From a checkpoint of a small multi-label audio tagger.
Model: norm layernorm, moe soft, num experts 32, layers 14, width 192.
Training: muon at rate 0.014, 25700 steps.
Data: trained on single English command words and digits, spoken by a formant synthesiser in many voices, 78125 training examples, 42.1 epochs.
Rows from block 11 of a small multi-label audio tagger, named by matrix and row number. Rows with one number within an expert belong to one neuron, the router's apart. Each number is 500 + 25 x the weight over its row's rms, rounded and kept within 0 to 999. All counts start at 0. Numbers have three digits each.
Before each expert's rows are labels from the 100 clips, of 14976, where the router gives the expert most weight on average: "lies over" is the class under the peak. Only what is clearly more common there than usual is listed. The data: single English command words and digits, spoken by a formant synthesiser in many voices. In brackets: how many of the 100.
# router: slot weights (model.blocks.11.mlp.router.weight, 64x192, trained with AdamW), inputs 0-191
# up: expert up (model.blocks.11.mlp.up, 32x96x192), inputs 0-191
# down: expert down (model.blocks.11.mlp.down, 32x192x96, transposed), outputs 0-191

# expert 13
lies over: silence (95)
router.26:485469510492449497509526525510492492481481500512460442491505482541526495506537479473520545500492516428539501489519512474480506500446507494494523532510497526530518508502484463513552535525496491473525510524488471463514482494492466521501473513483513504547466459531503539523482531505507459482514523469514483491501496499522540509526515486529520505493489523459507456485519522501534527537545495441479459492485507489523513508506533492537527528469526500513505441483500559505462525494491510530508472461448491484521495513493519479508526503546491538519488489510470487502510434498517480524
router.27:497534483503506506469496502444487473507498461476516470494504519477495493512538466493517467513512464511501520456519490505509527534506493471505493512553516523485472511477521535485513468491525479508512448517464495482506494451491487503467479500505475546491480512515467527473507489443534544478480535497524493492491514509507501528474481486445512499506510557475506544471521547528492504466496486542512524470496467516477489471547486495538521458534506515487484492493528528515475530492496520527516523527494550501516543499497470534506510525466548468558526536490504437517464527502518461509
up.0:466490496546482508530509474531519508516470507531514498508487501545531543530503486529461489478528485447481523497476514529481522485490512560452479517531486439492492524483516510510460515473546495499529524455497507526498538501501462446494526460529533450474512538486555530516493519530508486514521509494488485539509501500535512480472476508481482455475472471541517500479503496493489511517532504537534513461496521513545502502525516468479501494498490502532503432480423473499498537501525518508493441516489482486486512449511510485495496498500489510503490467527504472488515488476495510495
down.0:508468480487533495487513469527530517457552489487485519514499530499534494520495505506502481535490492482477463537474479459451491474461489496501520438508514486510494490551508540531481532461522476514460509502501544515539465507508507488530437496491515457516523519521494489500491447478464487521484481552484491497492469504516486509537507499501483522488500502497531491525509506512458561496527482458507524497472509468523511500482494507539453496463539499469561529515491483474495493546486557487462525488531512542476470512534516513508475509479519475507472485490498540467479540508520482499
up.1:474491444513486535514470510510513487486524509543499469566477463520500458466515532533502508465524461454493466466544547517466508501443513541496489487549539497521497498499524501532474459531490522503522466502485489506564485488497505490544533504509520495489497526474533504532472476454508543502477499529515493510513472481445498495505504502484506518537497488521536481532509499493532494442520475504512525508506486472491440473482517492491496484518485467455506538493510506487524511517506486517515471486473487513453499459510505491497507465484498530477486523512538457532480527544490488518
down.1:495485517514515517513467474471517519521535447505474560492466526485496509498544464470501490536487509519515475482514556532519525478522505471462536504517513484515501501500482497469442508492484502490519501512465512500458513520521541537427501532504495539505523504488522495488520490504501503481544537530476499527490556507511489488533484496485496530456528484484490500499526451486497500521429520443509539473514511485435487493499477491502535510510485510443499539486485430483494510509532530505457483525488497451514527501530485499521533513465508477512494500520479497516513502498490491477
up.2:480495512498466519584488490509519506515554481531495474546519565523492518459473506523520512520498484477511517496481513516510499492494504573519476520455507451505520467454519466472490481460522489521507483494484514526507556479510530487487501496532480476486504493485495501482539537512490545507541470484499508473498506443522535474476517515499493468539512519468486506502510491509546497500501509472527500514484523443511553526485499463450502511519471491520523474475475499505468529538498484498472488506527504473500490445485473499505488504479464506499480500500498527495509505545427508470
down.2:462518511524547483445517452500492545495525490515464501531499489503534487490478506513522491487511466518481455475496538512468542506510456468501465512521468491530506474536535515544494539506494496508513534467507554501565512519557492501525457522523512522484464543492494493492472486517471500455532515496500471488498487503472469524542479528471523515490505471527540499502490517525509521493508502470491502474481478517503444473463515522452480498475538511472502492539492483490480439506482457478482473508489521556505473513502494507490498493475532495518542487521558506479483496498532494494
up.3:518430470448521497516523455501476517513543488505480470502537510510488523507463522503521518494510481476527489542484483507476511497483486512503479487526470519480499455487467524518497524491503552507522499529480440516519521558508454531510508522518505473514465520487534510461462431493507512532480504574491511507490539512494493518522531495468481531463483514465512516504556518536502519518502508512482488472520509482501489492493478482505490513479529489484484489463476548470546481515433509477454485498527510508481466485462519487482516497490520523475488528511467522511530531488505544483
down.3:489516502507457515496426480506521508541477494516487510522519465490514527509533452502496494524495513503511556490515548516493475470520509470467507499488475513488461539538517503496495466538487443495490516513461516538519460476537538498469482547509539472474518499491459494492495503495529493503528493493543517504513480522491524502500491501506483476492485502492513483468521475488491431461513518510516544529484493536441496460512504506504497490532447477465491503514482522515510474486501505501541492528504465501544534518523504532493470489467491490507568523457489477516564475481505461520
up.4:495498490456486524450499442523547489526493464496502492459492490556523495512500467478455528496464477508515539587474514467532516518531529501508473494505476505474507493522433499508497522509479450499537515501463507487496514508518474486535485489494450507481524530509510485479520525485503468516545488490496490526505479457465500449514526525567508512500448510502499474544490478490475492550523524521470521519499508515517505486535544495554503500482483501502523462480505498514501475491491506543508488541507507466542508468487479536499490504507502472520472497494481500524470506475507469529
down.4:516468480494512544525472465510471484463498513555505485510473512499485466506511497554489486494530526470517505493517490487442499503498514486475526492507500531545483497490526488547521526499477511504458461486514504500502455512540461528500475492562527493482476534513515518455524490486544482470494514518492521489519496498517545498495511528498535475506525522467479504504515455492516511461472496472521470485497511480524432488495485518501501497496529518520531505466455487484474474514496515407488528469518464491501508553532499495492507526518487505486539476465524492483569486489545512520
up.5:512492469513521484509476499481474493532504513476493476494537488481511468527507477506549476488520528533481480534487512490516488465511510500513527492486515554478481477529455486482549475523521495563525498523484495489497510527505539502494498465476491512573480539465496509557510461496482470531495513478500488486482527496523509482540485506548506488472475513476527477460546487535544511503507496471463493510472481499468519505486452495497516610521525469452493530505480508474488478491502528502532497553475493446478512516506524494519484474488504514496529488502451499507500473491493493477
down.5:529484532524484487493539519475516512475482511510458520498501481506496501503513481522474514503483510412526530460541505481483495512474538508518459541484533521492528493471511506522524523486526474483521564496483504493503467494498493544525480534495486481475477510514514525485484528500533540430525479494491491522514501542529517486469539496496506508488492486472505492513494508447476506479499480452514480513498488455540528476522543483501466456452482497538514539487503530467509443476463455512501489471492494561532495462497504500476510500514531534526480518511496485479484511478523488549
up.6:448499510485503536498516467518485491516518490472500514470549484471486485498537459524492502551508522495538497503519515501530515485461518466485450525566510490470476466512507523494508528482552489471505463507511480532574483509529505464497526524497515497525487496514486547477557480473485505465496496496483479480517481507526492488516477515526518491504506513526503478447511527503504489498538480497517520458507499528491463493518476534479487477540464499490490531492521507515509540468502517536522537493474530486474471491520467514493501503454520496527482539496433457457458522466469486537
down.6:513507536498544511548495483488480511500484484519495545514473495452527508444467534502453478435518517536473501489448503534518450489502518525538492546494487501526531512482495473505483496532501499527503528470445477514432527511474504496486487508495525532476520505525496531496496489449524497505539496509539497494474524466484483519497480510521509473483477504511484465491490512518494529478484503513496460522511459528467501484468502489535558530459519496509471480522487526511499518539492470479493464538488491515526501525455527496498530469522496518490509482487518478489575474512498536457

# expert 24
lies over: /t/ (45)
router.48:480463450499511490502515521499530547467445556510470484504525498518521490496517563496504492485508514504475495514532475494502546496469480486546546470516514494511508502488541493502525527513505521452491496499504506510436465469512441500528504490511504489523494485496541507461472489551502471491436478490513522483443535471490502538475487535461527515487497528508471496523534486519483504501524530504519466550525536490471514490515529499513489482506534500475483466535481513494489470514570535459458510454500499487523497501495491472506505461497503521530521506492490496505515510484458531497
router.49:512490470461498459493476495510509485515537566487473476512483512510481482489497503491520537519455536486451465513477488503520490527489523512461480518496527481525491526459544497508473475502496474545553503517507502497508481489539528542496526484523509443497522487496461470558466486517544449500508563501506473493493484538480505479470469515496501496518462486495509503527496501486550444499508546500461532493521471477516504521490464511470488536532506475498502498499522483520491498496475510498504533454469504485473576530501515459538485483490493475543493484522494519542467501505488497498
up.0:493549546518554540526517498488473494547523494495445528492532524539549486487524450496521493509471509498531531471526514492493503475560528499503478494470527524493539520494478491509516496539501470486497512496472489484482532532507518452508528534527493516489478495511505477446430477464482529484492500455480467492474515498527553447505512470527524518513495525505481464495473521508502481522473509486487499513516463486487513496503522467526471502519466489482472510490503496515495524487527495518473427541460488503525487456504486515527510538509476484487510468491462512519466498509453520507
down.0:470543550480518519517485510516506522503498548501529499500528444491515499505515469515472500476522495519490497496482500478496499449508489510466484493478475452476453493501498492506463475482458529527481433515496518507525532500504512527532493500555492492536494527559520533529492491547468470502518480506498505472489519528484488569476483498477523504464546546491498468532472479555491539492519507492531524499451490496463486519530513503542488493516517467531527476448505478474473484476504510453488491469512454480512480522527476519487503480507481503548464517504472514507526505482501535494
up.1:505538450447457514522484465532511514509525498494485482517562540498490486490527483486484521540496480500519536497486553507522476505531501476490533495500561517490563537493473472486503490517531541481541504498469507525506511491505482478492488461464499469513504465503512468523497489510475555492530494501494490486524531435496465521526466486529512496544481520539468473509519531482507519491503539532496531513473531480485465465530516491442495497481516487490479477490487488479466512465477487441520473567507476518496500505491480498506474537501510493509512528500468492512528461513469509474
down.1:514491521538524513469511564521447487510541503467465503485510481466509506526457503466539509503549531473463438510458488467481515513497513493439521482481513527510472513487500549460451486485491518480506495474482492503454491490482543455506511503516449475517510485536537499500504484501504494551469481497506492513504537481493509511543531528514512523476486503528503485532518520509449463509492489513548491475542515525475504513500531489489511474513513468430517461499553490511503494510513493512499509533503517485533516508511529533495488513501494519457493511493460545542478490465509487476
up.2:492454511486475543506539481510497511495504501525500527499499521466507473467461532496528503476478512496539553517513499475499480499507457489461507469467515532525528494523529512487491498525496539504497475514546497470530514466511491505489489549511505509519520487498471438515495529525507535540481512484535494479473444493517489500518522465492537489530484518502506504540508478512517474508493453507485493490501498493485542517520520503513511478534475453458481504485481532535495470516510494486467505565468503453537472503483558530496479488526439511508488502444514491505488520499446489423
down.2:474468523507530485508484551457468489436481539463481534547493485511477502498545510482497496502467501481484516430503490485502512496490534523467467523520554486427512478479498531502493493557495468512503484517511519493510487502509518532488465537515471503486488518546504513496493519520498437513547501488499467472484529525505522522454461527530525513497512473519521517536520491478548518485529489507501525467496480538490482458508497465501521475520435520500514454482511491502526470520482493514479501462526471529516506503532477493467503501487527523529508476512528476506467500526517476515
up.3:504497516505537520491471472479481496506483466511493518519482474482516512521497472474509498527470494541511516574449482490450515479526513525516484456530480516493511505516474458483525491484499497485477497491509513544493495520517516515472487527502484535537547491499490496486453509532511458550484482464484490497480509487539519510486536539500486515475532466507512506540447545536486506501544491452512458529486488483488583498511445482507481508523511499542516515520478523504511518507524459496501508472477537489479474506488520509477534466479479457509527479517501494526555482473466455483
down.3:477519462463506499487473460507486516491541527461479518527505516482469461498484506515466498544514464539505485503517533499534508496519507502501497483486523490519488492535465506550495513505533523520531506552569506515552503494495516438509446521496508489486471501542507525452455457527464513514465453498471523458507467514455554472524541499494495534470475511489501515484512494486523529497501491460519520473490534488492477504490465489483456568509504495501474493494505484460514495513509473483491463534487492492482471508489498514501506474535527511561501535500504499543492485484512517530
up.4:518496529475551535540473525489511486526523527476476522504514509458505497519466484461503501465503524519518491433459510516489526494507516493459468525526494480487484491461533504521504486553480486479457519449464530504509501536498484468524495504504505512532495488481463484428496511468470520480569523529479468513507543499491524502482489537536513513468510504521536471454517507515495520486525544515551507461515467486480499483484534504477473493497467513483528494484521511499463481484512465480486486498539532500523476500565500500540510522464494509490503526452465517511498490522478503482
down.4:438485488546463499500471492527518495477460498509483495502504515490508521515534486466490489504518498458463511506502471519487505450516510472505520524489462512501540523544471470491485481521466471531500495518509449460468507488507474504509458511489500470561511523527496478512495512507504510480510474495509512491477478514515509555510500479520496509542524518507469518558523494466488482536475459540504503463475493551500500531545472504533533469501507477516522473505518511511506525551505483521505470505456497469511508511493477483454556517534470486519482510483494517530538424459526506546
up.5:503512454492492502474484517510477442484482453486553450506491475493499471511505515497490525474504478510521472504491535558456482477526497504502503490494482487510438487512470471507514504487517545496402507467485496485513515532493488488506456495520498535496492516504508529504522526494504499486511480487463489494516458493510525492516495488535507546478558490493542510494493519479513516508513440453531527543505506529523514499473499512522469538503544518507510516458512449474526469510502486540519468535476477518534473506470514508483527541523443502509523519533525539499504488516490525487
down.5:578512499454564526486465486517521489472527498494502510489484502483543465500545477525501497512517441535507527545468472490499494438456520511488559482495499488489492458523493539513512517485494488511441518486497529480505494511464491456498487488487520526519465528484439487527498525512488522490497508515509453522518454541471492473480520497503479500524495538499504530487477490539503473507506472491514532495490538481523496446503536497531521515444521482491512478512514549523480509496492516536494500491514528483493503501501490445564505472519538490501485477513477469490490505477488491499
up.6:507524523533452562476496468489514508485514480503471574485517477485492515500529478536536456463506475480494526474496532558468499503502539524497499483527500509489501481536490517543477462507510519539448508502473519512498465519533533472476458497511543520524500500515478471508536531533503487525467498476475503490487490501484501509453518466489492501478509484458499566489520530499463497472506473494490542518485534506508534475469477499499520497502511527506469540530548521495474501509531463566502496551483492523471484474480509494469506512485473473467472498487500481519486496472470508461
down.6:506463461464462546452559497488491514518500507518470501514496516495480484509485546552479502529490520501516532521494537517517519469514486505505547466491524485504482508480512487505506525483484482560476504579518488485512494505509529525506472545505487519485519492554456494505479497516445479497523456473484469496498474511470495523489500473494504446475487489512468527471475501486497501534478522482530541513543558564530493515491537464537539482481493491485519482477457478464531473469542493526453510490506482505489476491482487477509496469489487528523505494511492519498477495474495517473

# expert 29
lies over: silence (91)
router.58:528477510501523522539544518485530556487453486525503521483546522472520525488468493498515552518455505524514472527514477473475486472441494510549467482517431482525461510530466524488475499515475508498480480484517527478507511510504511496431526509546485511498531469482528507471465537492515460512534520496493477512508525517507484488504533497514505521482517501459498499517489532517513525486507478501469452507488536502514520526478520499463470499540537463519509491497502473545487521521525506498470508529475463485463482510517507444490497466511491475459490481489515488464527516498471558516
router.59:523524468488509475488548496528539488482492553524522489486495502504517500513486506470473501495469522497547496497506470517493550527533511514536493505505490520487443490500508454490475484552540497479537485504497514508468493519505456480514531518501471475498503448514499469501460502472521474479511513510493507513485541470498501569487525499538553504499482520473505447543546540470470529517526512507509422504533496491513532489531535469488467571509511489499537508497533510520483467485524481516504503513503466480477483496497480502517495477550467520495488503483536508501480484529466455516
up.0:541474531506460544548472514518510552513441499477515504423529512474522488517485527538537526483537523492486486507494472463533460522550475477476502498493459529510501528477498465494455450551508486480511515498502494505479485473500453495497488533496464470503490443502459491489545505506512523465492496527521478504488464514515507497513494462453533498497489477472533511470528508504488535483492488520501529498515472499508530476522521549480503512504498481460481469550516518502486500483496513521538489521532503509518479502473552499520470523514471484492532489492504539514507470486516475542
down.0:467488505465483489510481474485487420460527534552530502543488483492503540487532541527519547519486497493494513497479492496506493489473515497498469510531476561520519502476525493493458505497510535471483514488487481527467502497484469476496488498487532525486483490551515522548448526498500527535526504451548541510476463508452471512487493485497490472487515540523514490502477532543488521500512485512530447461508499529495478502556492518516488464451489497473489470516481508522506514541468481498438483477495502482549488478498519521505459512510506527519510486479522495512507519534482536477
up.1:484531494474523557474519458533474503458485440471521547501467531517502500519495544490460507509525504525500496513489474465508511509490497507512528517501445492542517454479525491485523521476470507490511473477492503478524486483498472522458505490479476515498510483494517487514516464480510470531514543531498502501506528463492477483510509531510479482531515492520502527476514463492468506521443500508511506482535481503488489513467468488505520490502502496508544493462504496521451512568493508511504495491563532490523517508552489546519497530512490443430482493495524535464443539503510544480
down.1:560507491514485474500488526450548502514478508534527535495510492525508522505474464498509508527538543503502443484508493493493520469478487516559476536524466544530519540488530472522467506480512506506487496465477524510432476540472485469486505500504485484524526475462538508527446522494523489496486481476521497548496467509487440495501470467493529505498479501516551515505512553512497510457484490494467478516499516509526532533481527462493427487531524478519503485486506483530472521485498504483503483468458479506502503503511530491483494487507526506499498479520487485507531501560450489488
up.2:534513504484456514507497527535481515501518582507540451501513499539495456493496491481494528502464491478487459503500423505503502474444486498465500488509498510519519509492544524491501532505519520454491498500521486470501497560478534482498555487481467484455486507477510469491488568445525511458517477484510473517488451502528496480481463470514524503514504487524490502528482516462504463526549533533459467492491520465495468489470505514539467539508530505469526542514498481498475504517491486487478477535475524506519521504485515542503515496528500512504529513483512477504498512528481519517
down.2:433513479547523480478499495452493493475522483476497515487519509488507547533531454465535484431518486484489509517505575488538472483538504473476510470473531488470503517529507528535512471524476494542488509512546513484526500520475539516517484517501510523495505513508495477519543491506498472497481516469501494468483511475502502540542516492451472496485503520477476478507478486483554479466495515527505528487482454515536476451483479515486521479482479486500496521482500518522510538477512505517543482517516511499516523506507495463541500522496467523511446520461455467551482519477539487513
up.3:482497526503504536518524481465470468491529498483509480521496486488470518472546493502462520469490509473501482521492513515504471499508483482481462491477478483547484462505472521497490474494510483552467471493489465461565504496528562492513496491531496534455486500568501498486507513530477477504505486502506541478513462478520512519546542496518479507546473502508518481491491495498520472522499453515513502469477538553511567487485492476472490455495516531520565556471524480493519487506503494512512498526504469460476469532516525500502513521515444482470488515529506519494466542480472515498
down.3:519475507479485474512498515492500512507512530495514492473535507537542542505427488512499496539495541505529496463495502503477534487490458499513507524543476493488481557469485533473513532483466515460483494532492509531473509550494497484486518487505497518516489498437538503490482512465550513508468482511491505534507517519520480462453434500502523530545512463479537493533491523487468473502494491522463479521506539488478502503521470492508481512507486458506488452517507509549496532467510498514519513519487513503512529503462454477464526483486541495478522453505478457502500448537534507533
up.4:499508506501505460486477495430524478518537462489467500468518519486481498461502485471521502549494487520539544497540493529415514484541504481523500470490497486517507522527490496475501479488511460510511521539474509478485524549484510512500517498502442527477503492525488475445462517520531501495513544506507493533520460501484534474543550506512490531537541492518507517517514471529481482524503458508485512493505502517462514479530491493474478451538505484516521539438495481475488457514487486513511516521499514471528493489464476490502505483501514522494535505460512559521499510470470529474
down.4:480484518498512531483472505520533475504551501554517527519474501512513532502484508495483527522524529492526456490516476470529514533449534497510467519515474539518484497442497526532500503474482489498518499492506495484471500464516504474478522521494488470534499517419501503493460518517505495506516504537505489522510504489494475474505459468447516485478529461473509516486518550458451536487488491473469455504490496482526493520501481513496436519518465480513514488528518510545514530465513521502484506458507517538484482478542519519502471514528491491506522485538522442465511470551493515552
up.5:546452441536472555511510484514517493484521484490579472479527480511494517497467541503545499488552540465479506522527499489473503499507500506495527500473497498533511537507487477476512523521529493494490507509491494550501504482501468463521509507460493462505526499501525496502496513471523506484488510500514566507509513489480471536526529472491454517495484485486456513491472427476512485539485521461561490457511520472523464507505514476469497533511494501455497521516489486503455499522468505524468533545442505489528497469518497470508479534508534504488486491523503493486488492536515481470
down.5:507505479496485502504516472538468480469514498499486508501475486507487530474520473511497518511470492492468539510474513493473478491505473518431532485515526522533460529511497540505497523500494487487559477553572539508563472514506529505515504504497506508499471476524527479515469484538514459486488480505476494488494471517474463544558513486510451514537517507536497493510482490475510485511494525513561454467460510506546496469507499488489507507501538494535463517490460487484525474517523496532512455540522481559474507483511501467455460476502519471490532493532497507496492471463500486485
up.6:524518489483474463491488532527541516444540523575499480493470542473493501505479489449502494470492526543493495490498437508507517496495496493489476522516503494497469505524536462473522496516495469504516521508491522547476473528519534477477540490549451470499474503471494488509505498497484494521474523515510541480479500480492488506476444511485527521503507497512525552517526532459474470505493489533496518535538481474542481514500440521488489528531474471503533529519468481453526458488483489480518498512523524480502548488479485476488483503493516519452531480508495505535462483531488502542
down.6:484527520438546504485495494508478465480483519505516509486524511468525481521522431497490505450510508471463519564461515503514550454491494537505525515493530466539546441475501481537491477507488489534551451494487489518499505543514516463469521478484464495478528509498474516493470480491499506512510490503519508465513485527534517523462496506488537523529504527517506452511514550454462480486505508505526521527500473472492510478506470507505457488505461486490516530490528546459478523529469515526527516485528534513489500474514502488505515510514514507500496514522482441525465480495490463505

# expert 28
lies over: /g/ (40)
router.56:503515535507522503546502510510515484479517469487481547465484459492493502477474511502518517468507513489520533489551494476492501510496515491529458481488523479517522539470540474479481474526461475534518497462479488533493504465490521484501554548469498506482543473537502505498513546509514488550530448504487519555486513531513512511517516520484481523519501558531514518475498519482438530469516502530496522525541469474488508494511486494551544479546443482500510492514521528500502463515483528549517506495519540496527492504511544535546492517465483487505475508510499540508468474497492493470
router.57:522511499464477531490516531564502512459518484521449475503469506498492492502509516535470482507548465471522525537473558493489555493470487495527485527502497467545534472495492510511512530494519470505497497514489541509515513474499499477466502464522514501476529496511456504489541497479509546516486493508498509481521497512423504523494531520464511532521535495458478457471537493504491504465530487524521488507525489503485499448497538506515497499504466540515492489502522484495469469511493452537508506521517496543486447478540454526490496515536513487517543488477498509475461533448498517531
up.0:501474474512477459464517537505519500469495496498516547489512529529491509489504493484473504533532490529498457509540518505471487494506523512502505532502499505473488531490476480477493515514503521511496505540496475466508554570492474433457457468567534481453488483483500465520490502488546560508470541512521532478498527496502552469488515512509497524496453503495446461491480501474542550477501471545495492528485498512499494515542521467478456462496528488499506506461468476503507497470518466507497487520506533504484468498494516485494498500494488496479512552503530454502511504530469509534
down.0:552515493505512497484499503471480448536478512509484536508496499456516517508539496499464472538467505502512506459505472509513471502490501526537503484516470509503496517486520514491502503520504502478512470498502498486533538481512536513542545506529477516526514537509471490482499510511506492529467512480482509488443500460514481492523489513532507479538443519501508511473457456484480444503434500527489515545527476476471486519532502542499503466488508564493544477488544519474512498479497553490517493467487476506492522534535559505490539477497487496457509503524491489508491450486465493425
up.1:468491523494500481487553502515516459499482551520507486507423512510570457498481487482493513497495475491509507474451467504516466506501511506511470526520486437521494510508503465491509489515454489498467514509492480463449532507502515514475546490522503521477523546514501545485523519494498468530480518485524503498499515503494481489511499500514536539470520468484410517497437476520538482510508572491518493536491492543461517500472480499530523541504506545514492523509517491465493451505493471506508516457513497483475501509496547489530504508553479500515485483512513502497490476511517504502
down.1:497485486510499501509477491458537519522484547464491460502501494516468501507523492507486477485451493487491522476505528478580448509496509520491501533499497555509487508515490494516523481480556536513484479512500507527506467515508503500516453454514521473512462514484525536546536459510512524433481494496502484460506463482511488525476492505508517509521444554486490469504470526511546500491481508507497506485529540484491471476518458533477476497515498485511480532494463551509536485505524541492545528498483468499506518477497494499485559457451529524528495521484480461472526482480519516504
up.2:490508498470473487512482493472477482523491495526532487548496529491506535521490489500467496534527514479500469485511466516534501484489504496514467494503491486510496452504477528514527512457506496459493482478508503524539504490512519539453500528483479517493513477562532483518514488506485481485490498510467523479552457519495447491506488501500510472495471486474537489488517503530510490454521485474461527491506499503506497549522474496457466532499522534525512547483486536531455491494542502507522479497490447512553493482562471531498470486490530525485433520525478468517473491569468530547
down.2:490516538508547486498511467526496480475476493454509527486501509503510481426527517503507485468489478469469524500504539468486524468460502498450482548488494515523543504501534519492516479510525471551512555497495517488472478475519480499500496469553545534476549515533445491496481516475519533526509506490535493527492499509482481527472544479484484493515531446504494515525476462482476509498523482520484512510522490516488481506491496478511476439476479546516471497495514483474489482511499483558481533532482502514510482485457487514518498504571501503538567481479518506508487493487493473479
up.3:475515491504506477496536534516514554504497517461478492506489516493540484497513508446430465486489504462504462542456529523495483494505505556457522508494458515499554484452504508559506531511492533500492519495487502505528501533554472486489501475513497546467493497503485484481501514482524457520521524497475515453458515453475438512511487526463511489498512498510545511523482481517535499503476544509478498521530495504511497481490517515473510478468537499472518519474522489494469529512482452531534507492469560503479456485532497499480517452461515495520505522491487510525493488515516538491
down.3:534492512446474518517473503523510502454512486457514484514486504516492463481472512516507494498499507510527501505538541460478521536498483480474507496519537511544571558502520532467468503503483517487475476537520484537496511517501494514520474492542499466500493525476490508499523489511509520495524508503504510511481435530535591486506492493494482481501506490530489477505508470449484521485492531533534477485497492502477435466529537499510497497489417481460437478518481475508501523508516508506486547480484468452491504508484531507479469526501469515527529507487529530508487482499492510500
up.4:503500532510505481511555493484469510513475473514493531492538531485495517462499474498550517485472545481508521484525512494518500477497515524543522466518514515511475514463468503541481514516490509536486486522468489500523506491480489475450523513491479521518471505546481515509461493494539533510503492468534515505520502556474506522566525485417524482499482527511543504473523513494486494496458516459468479499533515539518514505471465498503467474535539497485503460530489503506459465498511480495454509506490475500464526464448521488486555461471512516483530503530509505485481464464460498502
down.4:488502510496494477498497517532497497463524480532480521474499491504528528502459518482502531511523527481516482493474483497505478522478534482493481483510549489493472487445501502461449512511505486468509566478534501527474496513504483494566483507477537525535404551517470496493518494485496522504533495503511522499538534483484469530477475564551523525489505493461473510503497493512522530507501477487531508512480522507493552491488493545493513522474489483474480496452485483497435489487526465509482511479523501477476540511534505516476491510498511513480442487533446476526497498519511489542
up.5:487518494461476459505524497509486502470510521528467457524578448524499518527513495554523510460488489457457500494454498517508461528460481475476505514515494481484499492447469527504507510500462518512513482514482515499534494489514522472525516503515521491507444495503496479527436504502551538545503491510507468486529519504498522501465499501471522489507450536491549451493519525487507479463505509539516496492481499508495516471457492466552500462514497512487535501492512494511533495528491465497542486502541537490511528518467548516519471499458518521492529508482527493510514455500462501496
down.5:505478540559459489518520526497509492503524496523481539490538487525496510460501527480459492456486511533487481502504516529481504483485487485510499477463487463504521546463534456458489529558496441447529512458527458522459482509526470466512506510498490481503543490527500559550539539500491449481494487499489519503490466507521480516490487483541500503544537478506520481509465480483488482510510537498518521514492492509512489504536512491508461521510451511494494491487519459502486486477492500549530487567516522467472537495518479485497518501480492507525482462523503514475479483542486479511
up.6:501511496535452512520478450453503487555493492529471498471520533512515507491508491494518483497518476495513527455550469540474499514538464475522503491519445483472486510512487494460511488527497502506509519480544450520498485502512484502492472508502522485464536513504481471477545488537502495543527516518548544501465506569517485560469493489525463500482481464510452479521476525520467466508502491555516500488495507511477478528516492515462501522485485459516475497474508524519486508479529490479557520501485451487518490509520475474543531497485475566497496469510499463514499486512514504507
down.6:478501546503499529455528504473500524487501492449492451512495506477481493524524527478519519487468524497494453517478459516510473489496478477526500527472463478502520485520472540513518471490519509476524477544494541492503498511523518574488469484453489460475532489553521483541498492454474532469478521491487473539522482498553516506533554511513512514537475489510496486500534497466506478521514525486539468494492434519494504514497503474478493505511530509466510535509483508512506480551474518489473522473543497512519528503517497475520511495461479488497436520542502514486505511469537498454